Rows from block 7 of a small self-supervised image encoder, named by matrix and row number. Rows with one number belong to one neuron. Each number is 128 + 32 x the weight over its row's rms, rounded and kept within 0 to 255. All counts start at 0. After the name is the row's rms in percent of the matrix's.
After each neuron's rows are labels from the 100 images, of 14848, where the neuron reaches its highest value: "top examples" is what is common among them. Only what is clearly more common there than usual is listed. The data: rendered landscapes of hills, water and sky. In brackets: how many of the 100, against the usual share in percent.
# fc1: MLP up (model.blocks.7.mlp.fc1.weight, 320x160), inputs 0-159
# fc2: MLP down (model.blocks.7.mlp.fc2.weight, 160x320, transposed), outputs 0-159

fc1.219 082 [111 168 182 125 124 143 203  82  84 146 115 107 126 121 101 154 130 111 151 145 120 177 105  61  93 177 142 169 140 120 100 132 167 158 140 191  81 129  74 139 127 118 139 133  41 104  98  90 148 193 123  83 149 124 100 108 145  97 195 105 122  70  87 120 116  84 113 168 160 155 188 160 123 156 159 121  81 100 164 116 101 129 121 168 104 136 169 140 136 139 171 139 128 151 145 138 108 157 133 118 120  70 131 193 158 131 149 109  83  50 115  74 146 111  77 125  83 120 107 131 115 166 145 148 176 119  83 162 164 127 134 122 125 117 112 134 119 141 153 154 115  62 217 150  88 151 133 137  63 119 106 115  85 131 100 133  96 164 134 160]
fc2.219 077 [ 86  80  87 107 146 136 122 158 170  74 165 120  59 151 155 125 142 135 154 101 143 102  60 159 127 128 135 120 145 165 128 143 189 127 111 101 102 105 114 135 139 102 119 149 162 143 152 109 138 179  88 132 140 156 153 134 147 173 113 123 135 146 138  71 204 114 130 133 137 141  97 146  97  51 138 118  78 166 143 211 162  69  94 116  75 142 129 116  61 135 129 147 138 120  92  96 144  82 133  98 138 175 150 143 148 117  91 118 154 160 175 195 124  32 141 138 164  97  94 152 131 114 109  85  75  79 141 113 119 135 131 148  93 104 142 163  83 173  79 122 115 147  78 146 177  90  76  99 111 152 125 106 141 135 162 182 168 122 163 178]
top examples: sun or moon in view (95 vs 8.6); night (58 vs 24.8)

fc1.34 063 [125 135 121 173 105  98 108  46 142 146 148  89 160 126 121 158 136 121 105 183 133 152 101  96 105  81  94 107 120 130 110 195 115 154  99 117 125 126 134 125 122 129 189 177 141 123 184 120 144  81 138 109 104  88  92 112 158 116 174 160 103 134 105 115  92 112 156 173 139 105 144 141   0 170  94  78 171  76  98  98 141 127 133 130 100 110 112 132 181  86 147 109  81 188 154 137 168 115 154  78 114 124 125 148 125 121 119 105 130 182 153 174 143  95 135 126  99 111  55 145 131 175 143 118 178 156 126 161 143 143 121 122 204 160  85 155 136 137  59 147 131 183 125 149 134 107 158 158  75  92 124 167 103 130 172 155 134 117 140  69]
fc2.34 092 [165 119 126  82 156 180 135 218 126 121 130 125 117 117 144  73 133 131 151  87 138  93 178 215 136 152 139 159 105 139 137 104 112 138 180 140 103 123 119 119 141 111  56  90  97 147  39 159 132 132 147 150 130 160 173 135 141 147 135  89 147 131 115 176 143 146  99  77 112 168 130  90 255  64 160  51  98 144 111 165 131 110 161 160 127 143 124 128 106 180 143 125 139  96 100  98 103 107 116 176 124 127  96 144 110 149 144 143 140  86  90  72 102 146 142 173 152 136 180 141 117  79  97 111  93 110 117 104 114 138 168 125  73  95 124 122 110 124 165 103 118 109 180 117 139 163 101  88 184 127 134 139 104 118  96  79 122 139  99 138]
top examples: overcast (76 vs 24.5)

fc1.147 103 [169 132 183 105  86 147 167 136 104 110 133  83 118 104 147 111 105 110 154 206 111 153 126 144 135 120  36 169 152 135 117  94 186 103 152 124 132 149 121 123 178 203 182 103 132 138 128 166 172 177 143 124 125 144  80  87  94 120 125 111 136  76 146 143 163 167  71 115 143 111 107 125  99 190 123 109 107 179 151 112 125  97  96 128 127  79 141 131 147 116 132 140 109 116 146 116  85 143 117 143 123 103 134 181 170 181 108 150  78  91 124 104 178 173 151 133 149 130  96 103 115 151 117 112 129 106 105 116 105 119 123  51 153  71 190 110 118 108 125 171 169  74 135  80  90 122 153 131  95 159 101  89  49 168  51 159 125 124  86 186]
fc2.147 091 [ 34 195  91 106 150 116 161 176 182 114 129 156 141 122 145 144 160 151 146 149 140 166 120 153  90 131 111 128 129 155  76 181 122 112 115 141 128 144 116  94 108 104 127 167 123 124 145 119 150 161 109 114 171 130 166 127 154 144 156 100 139 113 211  64 135 113 119 144 137 153 133 111  95  52  98 100 109 198  39 142 115  57 149 160 119  93 110 156 143  98 128  95 129 112  77 156 119 109 143 163  84 166 122 150  80 122 165 158 128 101 152 157 164 130 102  78 155 101 144 125 162 184  99 138 142 127  96 127 128 154  91 137  54  91  63 135 131 180  89  84 118 179 114 146  94 117 133 124 132  92 156  43 185 126 124 123 161 104 150 100]
top examples: sun or moon in view (64 vs 8.6)

fc1.295 111 [159 154  80 109 133 129 154 169 138 112 133 101 106 177 111  77 133  94 133 135 139 100  48 170 123 108 124 136 176 121 122 114 169 110 111  72 158  83 160 130 191 118 118 153 169  73  87 141  97 106  90 162 114 148 111 160 161 106 110  99 116 108 107 169 100 104 161 171 162 135  91 162 105 121 122 127 131  89  88 115 171 152 170 107 136 138  99 156 162 123 116  97  75 130 131  80 145 184 118 130 175 129 147 130 146 164 179  85 163  94 149 112 145 119 120 136  97 109  96 140 136 107 164 165 156  93 136 142 128 160 142 188 126 121 229 103  87  73 142 119 120 197 137 131  87  87  25 114 130 153 139  61 128 162  92  90 202 124 107 149]
fc2.295 089 [ 68 178 147 115 140 175  99  68 114 127 151 164 147  67  98 129 151 141 149 131 138 115 160 149 121 112 143  77  52 124 119 113  52 104 106 155  87 185  73 141 104 124 125 119  80 162  84 105 120 127 161 126 204 139 131 124 148 121 110 178 178 173  93  92 167 156  83 100 101 150 151 100 126  61 125 109 110 190 147 126 110 144 114 160 144 135 117 110 112 117 116  77 158  64  93 119 129 112 130  99  79 104 135 155 139 115 111 145 109 154 165 148 139 132 135 199 190 166 115 131 152 160  87  77 104 153 130 118 148  88 132  67 136 142  59 183 147 181 129 146 169 140 144 125 131 137 136 102 150 136  87 131 147 129 205 170  83 167 136  83]
top examples: sun or moon in view (39 vs 8.6); dark volcanic rock (32 vs 14)

fc1.144 083 [141 109 191 122 110 139 100 156 192 201  96 129 154 167 126 195 206  68 128 123 126 149 130 104 114 212  99 100 129 166 133 153 128 126 127  83  92  80  98 154 128 189 171 143  91 130 159 126 152 138 108 128  97 127 115  94 135 141  95 132 139 152 114 148 118 128 104  85 144 104 108  80 113 106 127  87 148 104 137 133 123 162 128  95 141  67 118 146 104  98 105  81 140 139 128 106 117 147 144 145 121  72  42 165  98  98 170 132  65 152 151 131 149 147  71 128 102  73 101 159 157 111 147  65 189 114 176 145 175 134 125  71 134 142 139  71 139  67 120 142 140 142 126 142 147 136 174 177 143 138 140 119 141  90 160  99 188 112 172 192]
fc2.144 082 [ 95 154 131 162 154 110 178 165  90 106 171 152 121 151 173 125 104 183 118 127 104 112  64 119  97  57 167 129 139 103  85 135 145 176 129 193 120 146  96  95 124  43 134 100 132 120 108 137  88 152 120 139 136 126 137  91 143 129  94  79 106  80 193 134 158 175 158 182 153 126  77 162 123 114 145 105  88 136  79 157 108  80 155 141 124 109  66 117 185  95 108 106 137 133 104 159 170 103 138 118  77 151 170 124 129 110 175 102 151  82 129  73 162 104 171 129 160 204 114 151  87 123 128  87 115 107 103 152 117 177 132 172 168 149 171 176 154 139 119 164 123  69 156 175  94  67 106 118 104 131 137 119 159 157  98  97  92 158  93 146]
top examples: water (97 vs 44.3); dark volcanic rock (35 vs 14)

fc1.39 051 [118 132 145  75 161 163 104 188 161  99 112 174  82 162  93 105 166 209  94 176 152  92 147 144  82  92 102  95 134 144 130 116 166 162 128  91 152 119  95  91 144 110 143 158  96 102 130 109 110  72 132 166  75 116  62 101 129 126 154 121 145 167  81 114 140 146 135 170 143 133  96 125 124 143  97 102 156 107  62 116 111 151 128 118 146 102 117 163 107 158 114 100 118 105 141 118 135  94  57 159 136 114 168 143 147  96 108 150 110 106 144 106 170 130  80 104 109 155 146 211 102 105 194 111  58  76 150 204  79 108 143 113 170 101 165 145 102 139 165 127 127 150 124 168 105 129 141 175 157 163  76 183 167 136 176 121 159 115 153 201]
fc2.39 043 [173 120 111 123 103 117  85  70  87 162  81 137 126  88 181 142 119 101 126 130 121  99 159 107 105 168 117 201 137  94 138 172 134  82 117 156 118 158 122  74  86 121 163 127 149 121 124  83 120 125 134 108 180 178 116  93 123  78 161 116  91 115 145 135 110 141 100  82 116 145 153 166 135 141 177 119  98  97 133 152 163 156 143 125  72 174 124 100  78 126 154 149 154  71 149 165 169 132 175  71  83 109 141 152 102  38 131  63 155 127 137 164 122 116 103 114 155 137  97 108 109 165 123 176 158 166  86 105 157 189  53 145 158 123 144  77 180  90  93 145 112 136  96  72 162 148 108 142 130 100 176 116  56 138 118 101  92  99 157  86]
top examples: water (76 vs 44.3)

fc1.274 072 [182 113  93 175 151 121 164 163 125 133 123 125 168 122 133 149 176 156 143 106 124 157 132 115  99 191 141 153  90 137 105 182 123 128 126  93  99 136 117 125  93 143 157 151 171  64 115 153 143 119 168 120 136 175 172 150  55 102 134 110 142 139 109 154 120  93  79 146 173 118 127 140 171 185  53  73 108 126  51 177 128 113 126 168  88 141  76 161 163  90 142 102 127 136  98 111 114 117 123 151 136  96  80 116 120  97  90 113 158 124  64 177 134 113 132 127 178 125 159 123  94 125 160 147 131 140 141 136 120  63 138 138 159  66  62 131 146 124 160 107  96 143 127  67 125 115 163 158 137 155 125 191  78 117 114  85  79  58 106  36]
fc2.274 099 [ 85 135 137  98  81 120  97  83 109 156 138  94 113 151 122 101  64  88 125 156 119 105 181 108 105  80 121 121 151 134 128 111  95 155 145 165 164 111 146 136 149 102 126 130  80 214 120 141 128 102 174 109  94  87 111 132 205 148 121 130 119 139  88 164 113 181 184 121 104 125 135 118  83  79 145  19 166 141 162  60 154 120 158 142 170  98 158  84 120 176 160 112 106 129 119 107 129 154 168  97  93 159 170 123 176 179 141 132  81 142 167  95  96 110 103 129  82 105  69 147 136 129  87  95 133 136  75 119 132 183 137 134 114 170 143 100  89 134  96 124 152 153 149 181 164 164 121  85 110  97 146 176 114 150 155 146 176 191 160 149]
top examples: overcast (69 vs 24.5)

fc1.281 070 [ 80  83 221 147 154  84 105  88 183 202 136 145 149 126  48 171  87 109 141 104 119 153 146 142 133 148 122 117  93 125 127 162 183 133  90 141  57 118 146 148 172 138 198 128 104 155  94 121 161 103 101 153 135 140 104 128  98 150 108  89  75 168  75 148 106 144 146 148  80 121 159 145 102 110 161 150 175 105 122 105  75  53  72 145 109 143  98 137 134 136 116 138 149 154  92 154 181 120 138 121  64 111 108 169  98 163 155 103 141 108 104 123 125  61 117 152 135 109  54 148 128  55 175 139 161 142 114 145 159 125 151 156 154 180  92 138 133  95 135 140 165 107  65 119 151 110 115 128 140 131 126  75 113 112 120 101  79 111 158 144]
fc2.281 066 [ 99 159 121 123 152 133 147 142  99  95 142 175 141 106 149  78 216 175 182  70 140 178 143 125  58 119 145 133 180 157 142  82 100 103 225  98 122 176 114 116 105 127  82 168 106 154  99 188 170 140 102 135 135 150 169 162 140  99 148  80 116 114 122 189 171 137 104  94 157 143  91  82  91 120 126 122  87 157 116 156 110 121 163 122  91 144 151 156 111 116 100  43 118  95 152 119  99  93 143 128 131 127 156 109 104 119 131 133 131 145 123 125 122 144 103 121 147  90 121 168 104 109 170 117 156 109 146 143  80 111 161 111  91 147 161 146 108 185 103 162 141  87 151 154 143  34  64 163 148 142 102 117  69 133  80 117 170 163 179 112]
top examples: water (79 vs 44.3)

fc1.305 108 [ 96 118 166 127 143 190 163 178 204 107 167 162 123 133 126 125 119  86  62 170 126 121 131 149 107 133 200 124 133 132 105 112 134 114  68 183 131  99 118 119 133  70 113 118 152 157 123  89  91 193  74   4 130 140 129 128 134 134 101 129  76  79 107  87 155 123  95 134 119 115 149 134 134  64 107 140 126 141 121 122 131 115 112 133  96 135  82 130 138  38 117 124  98  79 151 145 113 145 117  99 100 170  99 150 160 175 152 161 176 133 152 136 201  94 101 115 131 111 127 135 198  94 117 153 116 123 191 122 112 122 185 130 134 150 108 118  99 102 158  88 104 187  88 165 128  95 172  80 106 152 157 126 142 123 160 140 173 160 125 135]
fc2.305 108 [ 87 193 170  77 109  79 162 172  84  77 109  99  98  94 112 148 127 118  90 141 114 129 139 129 124 141  70 173 196 102 154 128 144 111 125 119 103 166 119 142 194 125  99 147 131 126  94 183 143 155 186 152 145 122 114 125 120 135  81 140 129 123 171 158  68  96  97 113 103 147 138 126 128 142 102 100  92 155 105 107 172 135 178 189 158 114 133 121 121 130 168 115 136 150  60 176 120  96 141 191 162  77  90 144 154 164 152 204 111  76  87 122 138  77 139 114 148 141 107  94 138 154 164 107 179  69  63 131  96  97 148 134 146 113 101 109 150 134 110 180 123 137 108 121 167 181 115 171  81  85 169  93 183 163 173 136 109  85 121 122]
top examples: dark volcanic rock (58 vs 14)

fc1.239 032 [137 107 126 108  61  74 175 178  66  84  91 136 110 131 154 117 137 157 132 181  41 145 112 134 116 125  90 101 142 180 138  69  86 141 103 115 154 166 134 121 117 190 171 115 105 139 106  98 177 136 114 122 186  68 138 114  75 131  96 112 134  80 161 157 124 127 140 141  59 142 106 101 130  95 105 150 152 137 109 163 147 101 172  85 133 180 109  97 167 177  76 124 135 138 158 137  94 162 145 126 166 139 201 151  99  88 146 165 110  85 130  86 151 197 133  86 122 156 157  97 123 154 182 123 164 165 135 150 126 117 182 141 142 150 150 114 100 159 160 150 132 142 108 112  95 160 138  76 145  84 129  98  70 186  91 137  92 111 145 162]
fc2.239 031 [136 147 107 149 181 146  86 166  85 136 132 141 127 143 131 182 170 152 147 163  77 119  68  95 130 120 122  73 182 109 120 130 118  52 142 131 150 183 138 121 169 129 155 102 182 120 174 105 108 147 114 132 136 154 133 103 158 113 117 145 125 126 203 166 140  49 110 181 123  62 138 140  74 109 113 166 126 151 119 109 107 170 101  94  94 112 111 144 166 173  68 125 108 165 163 147  88  93  29 114 129 149 113 103 104 102 142  91 141 133 138  99 118 141 106  90 109 182 169 129 182 111 159 170 140  72 118 125  94  47 128 104 128 160 138  95 155 117 139 106 136 133  95 147 135 124  74  96  75 129  99  54 123  93  97 129 173 159  98 144]
top examples: dark volcanic rock (46 vs 14)

fc1.314 100 [161 135 115 190 202 132  75 135 157 120  84 160  69 151  71 129  69 181 103 136  74 119 101 105 122 136 159 120  97 114  90  39 118 105 147 141 106 127 103 142 150  85 160  52 137 112  81 127 107  71 141 116 140 176 130 154 112 130 122 135 128 143 216 105 134  88 113 163 107  97 110 171 130 118 147 131 128 112  92 105 149  97 129 110 192 184 124 131 104 107 178 133 133 164 134  86 161 160  54 129 161 167 120 144 119  94 136 168 188 178 146  41 161 122 132 125 134  80 116 164 151 103  78 157 118 128 136 153 118 130 141 147 113 128 156 105 124 103  71 101 110 158 172 161 165 117 127 112  97 149 132 139 124 165 149 186  94  88  99 108]
fc2.314 095 [103 157  68 148 122 197  82 169 143 137 189  87 151 140  86 117 149  81 120 164 101 134 139  98 181 179 125 161 191  88 119 148 143 108  86 172 117 119  82 184 148 103 174 139 107  92  81  83  85 149 113  88 106 112 119 132 175 103  93 162  90  94  77 104 174 132 155  89 148 135 140 177 118 158 142  84 134  80 128 134 108 100 135 173 136 107  63 170 174 146 193 106 116  86 131 136 132 128 118 145 154 104 147 143  80 123  86 165 101 204 134 149 141 162 100 153 119 110 121  58 148 141 150 118 145 144 102 135 124 173 113  59 116 140 154 148 113  77 143 186 139 123 154 118 117 103  77 115 177 147 101 187 173 132 102  93 112 103 136 114]
top examples: dark volcanic rock (62 vs 14)

fc1.161 074 [186 121  93 130 106 203 131  99  97 141 107 105 162 165  87 121  94 115 134  66  64  76 153 111 115 159 132 119 134 150 152  93  86 218  96  84 134 205 177  99  76 175 158 163 139 151  84 176 115 130 186  94 110 185  95 100 100 101 145 164 131 154  81 140 146 131 102 137  99  91 158 137 168 116  74 136 161 166 187 127 107  88 161 202 119 114 108 117 143 122 135  99 127  89 104 123 118 100 165  78 127 133 126 138 140 146  75 110 139 103 173 159 122  69 138 104 138 105 129 135  89 123 130  92 118 191 122 131 106 203 131 165  76 128  95  77 128 157 170 139 124 124 135 123 131 135 152  80  93 132 136 114 106 144 175  75 148 142 136 121]
fc2.161 093 [130  90 110 125 160  73 109 143 136 133 140 133 115 115 151 111 165 110 126 156 168 178 166 116 113 101 150 148 149 139  68 169 153  68 138 140 133  75 101 116 160 101  97  94 121 141 150 103 143  86 126 131 129  86 162 145 159 163 117 105 130 149 127 135  94 106 148 131 179 150  97 146  66 172 142   1  99  97  62 135 157 150 134 116 138 123 118 148 120  85 105 120 145 194 113 108 153 146  92 147 135 115 123 115 145 145 167 108  95 166  71 106 103 178 134 151 126 129 106 128 138 146 125 187 124  79  96 127 110  69 153 114 164  64 117 190 100  97  69  85 159 180 183 132 130 137 137 159 159 141 147 239 106 129  74 131 120 160 147  79]
top examples: overcast (51 vs 24.5); desert dunes (37 vs 14.5)

fc1.151 086 [151 166 138 101  94 136 195  90 110 120  80 175 152  99 142 119 161 105 117 173 103 113 100  79 103 186 141 179 112 145  97 181 151 174 119 133 165 113 149 144 147 137 128  84 169 133 174  84 100 118 129 158 142 123 128  94 137 115 167 130 139 146  64  99 101 122 126 121  71 102 129 103 123 133  87 171 132 145 157 101 162 152 120  78 123 162 188 141  78 160  72 197 115 131 172  96  66  44 181 121  89  86  90 179 111 134 129  99 115 109 124 122 160 118 157 160 147 154 103 131 126 137 135  93 105 170  74 134 157 121 133 131 174  62 138 141 129 148 103 172 135 139 141  87  97 135 141 119 143  52 176 149 101 185  54 108 174 166 118 139]
fc2.151 092 [131 109 131  85  86 141  64 147 142 165 175 117  96 137 104 127 151 109 123  62 115 154 166 147  75 129 102 102 141 113 104  88 126 102 141 114 112 104 184  86 116  97 164 149  97  86  96 165 148  89 137 119 128  95 159 136  98 166  68 118 132 105 141 107 125 121 139 112  85 178 136 129 137 167 135 110 119 130 152 145 129  86 142 141  83 149 106 133 167  78 199 116 145  76 124 162 144 173  52 156 185 146 174  94 174 161  65 161 132 175  84 153  75 209 132 128  57 123 175 140 146 150 139 152  86 123 174 135 113 111 136  90  80 137 156 135  73 121 116 195 128 124 122 186 159 141 173  86  91 152 143 122 131 105 142 103 128 166 175 185]
top examples: sun or moon in view (85 vs 8.6); sunset (84 vs 25.4)

fc1.259 058 [178 146 126 126 106 158 135 170 170 171 154  93 105 195 136 142 116  69 155 143 159 125  83 165 118 115 149 123 137 165  46 127 143 151 116 172 149 113 120  97 135 134  87  84 129 191  81 170 160  80 120  97  56  76 157 100 127 107 132 134 145 165  81 157  76 106 132 100  79 118 102 128 129 119 129  62 142 115  72  93 115  87 183 158  79 132 112 132 150  75 159 153 102 128 181 121 129 128 170 160 159 137  95 147 175 138  96  84 173 162  90 158  95  73 146 140 128 112 146 128 126 146 150 124 179 136 119  99  96 156 151 161 177  97 115 151  82 125  54 159 119 120 177 160 110 143 119  58 102 138 161  76  93 108 126 122  76 147 135 103]
fc2.259 075 [107 110 105 155 167 116 128  83  68  91 123 149 168  79  83  99 156 165  92 151 116 125 165 118 124 120 108 167 108 158 178 148  97 127 121  84 103 113 111 113 123 118 136 194 126  82 152 128  77 131 186 178 169 181 113 157 131 114 156 121 110 118 146 146 146 138 123 145 134 158 147  94 121 138 116  27 130 163 187 145 150 180 116 154 177 123 110 118 124 167 119  90 146 128  62  95  90 106  80  91  89 127 133 138 130 172 170 175  76 110 156 131 127 172  88 132 124 110 132 159 113 111  75 153  69 149 107 143 164 131 142 105  61 117 111  93 137 107 177  71 133 167  90 132 167 120 138 167 168 104 109 231 111 159 117  81 192 121 118 120]
top examples: overcast (51 vs 24.5)

fc1.154 080 [117 177 148 110 129 125 158 151  75 110 183  94  74  94 118 151 181 123 103 120 137 111 110 123  92 137 140 102 118 149 127 193 126  49  85  72 112 160  78 171  62 148 108 185  76  94 100 120 124 134 125 106 161  87 186 132  89 133 142 155 144 134 115 149 168 181 149 144 114  94 178 102 125 146  80 147 143  59 126 155 129 128  94 117  55 100 107 169 161  98 145 158  79 142 126 118 198 161 153 159 138 139 160 111 150 109  90  63 150 170 132 178  93  77 146 153 127  72 131 138 127 170 115  89 111 127 175 125 120 119  83  93 126 163 133 164 133 158 168 158 138 116 177 157 170 114  88 115 135 117 111 101 101 183 134 127  66 145 135  82]
fc2.154 078 [140 111 138 164 127 126 139  97 166 165  80 133 188 165  83  79  62 114 131  80  93 104 135 160 128 106 148 127 140 144  87 122 102 149 172 115 115 123 173 121 110 102 114 128 139 192 193 109 116 159 120 200 116 120  53  97 160 110 124 103  72  69 164 162 144 104 134 123 168 106 141 126 176 123 154 151  81 139 171 108 161 136 163 104 149 145 163 128  81 165 174  81 109 144 120 111  62 131 139 155 227 110 172 173 139 156 155 126 101  98 171 101 115 167  91 141  65  99 156 121 136 114 167 116 132 146  92 129 210 139 112 228 108 129 125 146 106 141 136 127 151 147  70  88 124 116 112 126 136 112 161  90 138 142 140 177 113 132 148 137]
top examples: sun or moon in view (61 vs 8.6); night (52 vs 24.8)

fc1.111 075 [209 151 163 151 137 110 145 104 103 104 142 137 115 187 172 193  87 121 117 155  93 172  24 136 132 118 126  96 154 102 117 135 129 133 119 120 132 173  66 126 132 118 152  90 174  92 116 111 149 119 106  96 142 134 104 129 166 160 140 189  95 109 129 136 179  68 143 144 204 173  82 106 117 137  80  96  71 124 121 129 128 133  66 137  93 165 147 144 135 108 127 148 131 139 131  50  86 141  80  54  86 143 124 141 143 173 148 148 141 111  55 168 134 121 123 205 111 148  99 143 145 114 115 120 147 106 184 136  94 170 110 155 181 131 117 126 181 126  83 150 124 184 122  86 141 107  90 169 119 125  97 146  78 149 139 123 170 138 129 118]
fc2.111 094 [ 83 112  66 110 155 161 118 140 162 151 127 133 120 143  95  97 110 105  78 134 137  94 186 140 140 127 112 145 110 132 133 138 143 142 149 125 118  98 118 114 145 148 111 118 134 167 135 149 117 105 172 178 138 109 167 115 115 131 166  84 176 170 134 109 149 147 110  95  57 112 157 120 201 115 189 130 198 181 153 145 158  85 156 147 145  77 112  74 123 176 130  64 111 112  93 178 136 121 140 229 144 127 128  96  72 117 140 136  98 182 162  85 124 154 145 108 120 103 176  82  93 128 150 106 122 207  62  68 136 125 137 110  79 158 132 115 138 141 170 157 114  81 139 192  94 102 131  86 140  91 176 132 119 107 133 122  81  64  95 152]
top examples: overcast (55 vs 24.5); dark volcanic rock (33 vs 14)

fc1.170 062 [122 148 154 114  65  93  71 175 115 178 140  86 127 169 115 160 121  71 155  87 110 125 100 143  48 218 129 145 125 118  97  91 120 162 184  89  93 160 166 137  90 147 119 101 116 134  66 128 194  97 138 105 123 168 168 144 153 141 154 149  98 134 149 144 140 119 116 132 103 122 112  94 135 176 101  43 147  69 114  93 124 164 111 179 160 118 106 140 131 130 144 120 142 131 104 120  85 109 148 105 178 141 149 170 173 113 136  99 124 107 146 200  81 114 120 168 144  78 152 215  98  84  97  89 134 132 134 165 110 147 147 173 163 130 114 115 137  98 112  94 132 126 116 110  76 144 151 209 108 105 153 151 144 145  66 114 149  98 100 125]
fc2.170 088 [152  91  73 152 188 171 193  71 113 115 134 137 148  97 101  96 129 138  86 166 153 106 181 100 211  40 133 146 141 127 126 181 101 120 128 130 153  86  87  96 160 115 158 141 129 135 153 180  59 123 120 154 107 134  82 112 114  82  90  83 171 133  94 159 119 132 147 124 178 142 160 170 100  85 161  73 112 185 148 179 131  73 161 122  71 141 150 117 129 101 143 109 126 141 152  96 183 136 112 104  51  99 109  65  90 148 120 171 138 164 135  84 151 127 118 122 122 140  99 104 102 146 146 134 126 144  95  82 144 100 119 102 110  90 121 147 108 142 111 157 136 160 116 150 141  99 139  42 163 166 120 178 117 111 164 126  96 142 171 110]
top examples: overcast (59 vs 24.5)

fc1.272 119 [112 204 114 149 130 150 158 214  85  83 136 153  92 131 148  95 137 124 134 131 101 129 120 141  88 147 127 120 120 106 163 111 131 101 193 108 109 144  66 128  74 176  89 135 159 118 143 127 111 118 137 169 119  76 155 174 132 171 127  65 114 145 109 145  98 160 107 135 141 121  78 166 149 141  77 154  87 154  97 124 138 111 142  69 140 106 149 131  97 136 108 139 117 187 164 144 110  97 197 138 157 129 173  62 131 169 141 185 122 122 136 159  90 154 106 112 129 125 141 120  59 158  86 103 125 176 208 118 137 113 105 171  82 136  86 100 112 139  47 119 156  73 187 110  79 121 130 130 102  97 108 158 166 157 118 103 183 108 129 194]
fc2.272 119 [121  81 153  46 163 148 132  84 158 136 137 118 166 155 110 164 173 178 121  85 154  96  91 107 153 122 131  82 116 131 119 101 106 150 102 123 119 131 147 136 127 110 174 130  90 154  78 179 121  65 147 133  87 185 118 130 102 123 141 136 132 116 149 154 141 123 152 118 111 146 141 103 109  70 153 125  95 142 202 153 140  98  69 184 135 163 123 138 149  95 133 157 101  86 191  86 113 201  62  93 103  73 126 121 155 100 126  72  98  92 145 131 158 120 118 169 195 112  71 139 127  77 215 128  80 135 150 129 126 137 156  98 157 171 159 122 175 112 150 136 165 129 111 180 164 158  83 134 116 146 147 136  44 127 146 131 102 144 122  77]
top examples: water (75 vs 44.3); dark volcanic rock (40 vs 14)

fc1.299 063 [124 134 158 109 121 167 145 143 160 193 150  96 159 149 133 123 162 118  94 144 118 156 125 153 140 136 131  87 123 114 130  62 148 113 173  67 151 106 108 123 105 170 121  80  92 104 166  97 105 195  45 108 115 115 165 121 182 175 129 135 109 126 165 112 152 180 101 160 117 159 135 136 141 109 120 157 127  97 101 128  69 109  87 117 129 124  92 107 127  77  83 139 156 103  73 124  81 124 118 106 156 139 179  66 180 203 108 133 110 139  99 177 109 127 177 151 164 159 193 156 144 140  84 140 200 165 109 126 217 134 144 118  79 141 157 128 133 133  51 127  47 130  88 139 140 106 104 104 135 126 172 153 117  70  97 129 134 125 137 129]
fc2.299 063 [155 133  79 124 157 105 174  99 122 117  51 177 113 135 104 166  87 157 146 119 128 159 149 112 143  95 127 117 109 138 148 188 171 115 155 123 123  89 113 138  86  81  84 152 169 102 134 125  62 123 123 230 114 148 149 112 123 138 137  82 106 105 137  82 138 137 163 118 119  85 139 103 151 146 174 165 101 142 171 155 199 124 166 104  91 117 175 160 101 194 154 200 168 192 127 172 149 114 125 116  77 172 124 133 119 190 134 119 128 133 124 131 121 120  92 138 115 139 112 111 126  94 125  83  96 145 106 113  82 110  95 102 104  97 124 135 140 110 103 153 141 138  84 132  95 125 161 136 164  44  37  69 166 115  85 105 142 182 138 164]
top examples: dark volcanic rock (45 vs 14)

fc1.196 072 [155 113  80 127 107 133 121 122  93 156 124 170 191 171 129 179 121 135 139 215 112 138 120 131  83 104 130 152 108 127  57 134 123 156  76 104 164 163 124 125  56 161 125 104 161 169 129 136 150 118 139 121 132 114 163 128 104 107 163 164 142 170 124 117 100 139 109 136  92 104 113 117  81 119  91 107 124 173 126 143 132 153 140 133  88 187 126 129 146 165 180 118 112 112  68  98 108 139 149 100 107 116 105 141 120 137 128 130 144 130  88 182  67  86 146 124 121  94 112 211 110 145 137  53 108 188 142 119 127 101 161 156 160 102  54 113 115 133  81  79 183 128 238 181 131 196 143  92 108 104 158 179 133 165 143  69 120 118 140 135]
fc2.196 092 [141  98 146 131 149 149 139 134 146 120 150  74  79 129 102  78 172 110 125  74 164 113 155 120 146 131  85 112 111 139 145 147  78 130 181 105 101  82 143 109 179 103 155 165 100 141 108 166 115  93 182 143 109 153 104 128 173 156 137  86 102 127  99 176 154 110 148 124 175 180 138 138 146 177 139   2 155 121 144  90 153 120 126 164 161  95 123 105 108  56 116 115 174 164 126 150 167 117 118 148 169 142 127 129 162 174 126 103 119 148 150 111 165 135  98 125 137 175 138  60  88  94 105 185 148  92 116 133 101 149 121 107 100 111 118 126 127 112 151 177  98 172  37  83 142  72 116 113 173 143 137 207  91  90 139 127 187 159 124  98]
top examples: overcast (59 vs 24.5)

fc1.53 079 [179 143 111 129 104  58  71 132  82  67 162 173  98 106  61 154 154 118 138 120 104 109 123 117 127 119 127 160 108 100 144 155 132 124 119 143 169 133 119  66 140 149 140 124 143 115 178  84 110 190 127 111  96 104 165  72 175 147  84 127 133 159 123 158 111 165 139 114  40 148 167 195 135  79  80  53 103 103 177 102 168 145 175 120 183 127 165 130 119 121 113 173 104 153 186 127 128 158  84 160 174 142 139 103 114 158 133 133 110 104  83 154 129 108 167 126 124 106 129 168 188  89 168 100  96 105 163  71 108  91 198 119 112 103 118 123 151 113  87 142  86  86  43 137 105 168 139 144 137 144 132 140 129 124 115 145 103 157 115 154]
fc2.53 070 [118 121  91  86 135 101 154 105  91 111 126 122 139 178 145 147 119 152 166 134 163 105 152 142 175 170  64 127 133  97 140 106 130 112 123 111 111 113 147 181  70 108 128 104  80 126 155 102 114  72  97 152  78 179 134 154  89 133 144 178  91 175 137 105 119  96 124 131 126 127 163 106 118 154 104  87 152 145 128 146  84  92 122 123  60 128  98 141 123 131  94 122 106 106  93 140 140 160 144 126 120 133 178 163 108 145  69  97 133 205 173 120 103 174 104 122 159 201 148  54 161 120 137 200 127 135  62 215 173 143 114 122  76 167 134  89 123  90 130 176  66 104 137 117 169 103 122 100 125 132 125 124 206 184 167 137  77 173 124 114]
top examples: sunset (56 vs 25.4)